python train.py --arch="transformer" --model="sound classifier" --dataset="drum patterns on synthesised drum kits" --train_examples=26041 --n_mels=40 --hop_length=160 --input="mfcc" --spec_augment=true --win_length=512 --targets=["tempo"] --num_classes=10 --norm="layernorm_no_bias" --norm_position="pre" --hidden_act="squared_relu" --mlp_ratio=4 --head_dim=64 --fused_qkv=false --bias="all" --qk_norm=false --layer_scale_init=0.1 --parallel_block=false --inner_norm=false --subsampling=4 --layers=12 --width=192 --positions="learned" --pooling="attention" --label_smoothing=0.2 --loss="cross_entropy" --init="trunc_normal_002" --residual_init="none" --optimizer="normuon" --muon_scale="original" --learning_rate=0.02 --momentum=0.95 --nesterov=true --orthogonalizer="newton_schulz_5" --adamw_lr_other_params=0.0022 --max_grad_norm=3.0 --l1_shrink=0.03 --max_steps=22800 --batch_size=128 --epochs=112.1 --lr_schedule="step" --warmup_steps=4560 --weight_decay=0.01 --adamw_weight_decay_other_params=0.01
Rows from block 6, named by matrix and row number. Rows with one number belong to one attention dimension. Each number is 128 + 24 x the weight over its row's rms, rounded and kept within 0 to 255. All counts start at 0. Numbers have three digits each. After the name is the row's rms in percent of the matrix's.
# v: attention value (model.blocks.6.attn.v.weight, 192x192), inputs 0-63
# proj: attention output (model.blocks.6.attn.proj.weight, 192x192, transposed), outputs 0-63
v.12 427:128128128128128128128128128128128128128128128128128128128128128128128128128128124128128128128128128128128128128128128128128128128128128128128128128128128128128128128128128128128128128128128128
v.32 470:128128128128128128128128128128128128128128128128094128128128128128128128128128128128128128128128128128128128128128128128128128128128128128128128128128128128128128128128128128128128128128128128
v.44 702:128128128128128128128128128128128128128128128128128128128128128128128128128128000128128128128128128128128128128128128128128128128128128128128128128128128121128128128128128128128128128128128128
v.55 256:128128128128128128128128128128128128128128128128128128128128128128128128128128128128128128128128128128128128128128128128128128128128128128128128128128128129128128128128128128128128128128128128
v.66 434:128128128128128128128128128128128128128128128128128128128128128128128128128128127128128128128128128128128128128128128128128128128128128128128128128128128248128128128128128128128128128128128128
v.81 366:128128128128128128128128128128128128128128128128128128128128128128128128128128128128128128128128128127128128128128128128128128128128128128128128128128128128128128128128128128128128128128128128
v.130 531:128128128128128128128128128128128128128128128128128128128128128128128128128128120128128128128128128128128128128128128128128128128128128128128128128128128053128128128128128128128128128128128128
v.159 558:128128128128128128128128128128128128128128128128128128128128128128128128128128158128128128128128128128128128128128128128128128128128128128128128128128128181128128128128128128128128128128128128
v.172 205:128128128128128128128128128128128128128128128128127128128128128128128128128128128128128128128128128128128128128128128128128128128128128128128128128128128127128128128128128128128128128128128128
proj.12 396:128127128128128128127128128128127129128128127129128128129128128128129128128128128128128128127128128079128127129128128127128128127128128127128128128128128128129128129128129128128128127128128128
proj.32 204:127128128128128128128128128128128128128128128128169127128128128128128128127128128129128126128128128128129128128128128128128128128128128129129128127128128128128128128129128128128129128128128128
proj.44 690:128128128128128128128128128128128128128128128128255128128128128128128128128128128128128128128128128128128128128128128128128128128128128128128128128128128128128128128128128128128128128128128128
proj.55 086:128128128126129128128128131128128128128128130128128128128128126127128128128128128129128128128129127126128128128128128128128128128130129128128129128131128070128129128129108128128128128129128127
proj.66 529:128128128128128128128128128128128128128128128128128128128128128128128128128128128128128128128128128128128128128128128128128128128128128128128128128128128106128128128128128128128128128128128128
proj.81 693:128128128128128128128128128128128128128128128128128128128128128128128128128128128128128128128128128128128128128128128128128128128128128128128128128128128043128128128128128128128128128128128128
proj.130 580:128128128128128129128128128128128128128128128128067128128128128128128128128128128128128128128128128128128128128128128128128128128128128128128128128128128129128128128128128128128128128128128128
proj.159 347:128128128128128129128128128128128128128128128128129128128128128128128128128128128128128128128128128128128128128128128128128128128128128128128128128128128094128129128128255128128128128128128128
proj.172 147:129128128130128121149128132129157128128128126129127125128128090127182128121135128127128128128126127129137129128127123128129129129128128128128128128130126090131128128129128154128155128128128128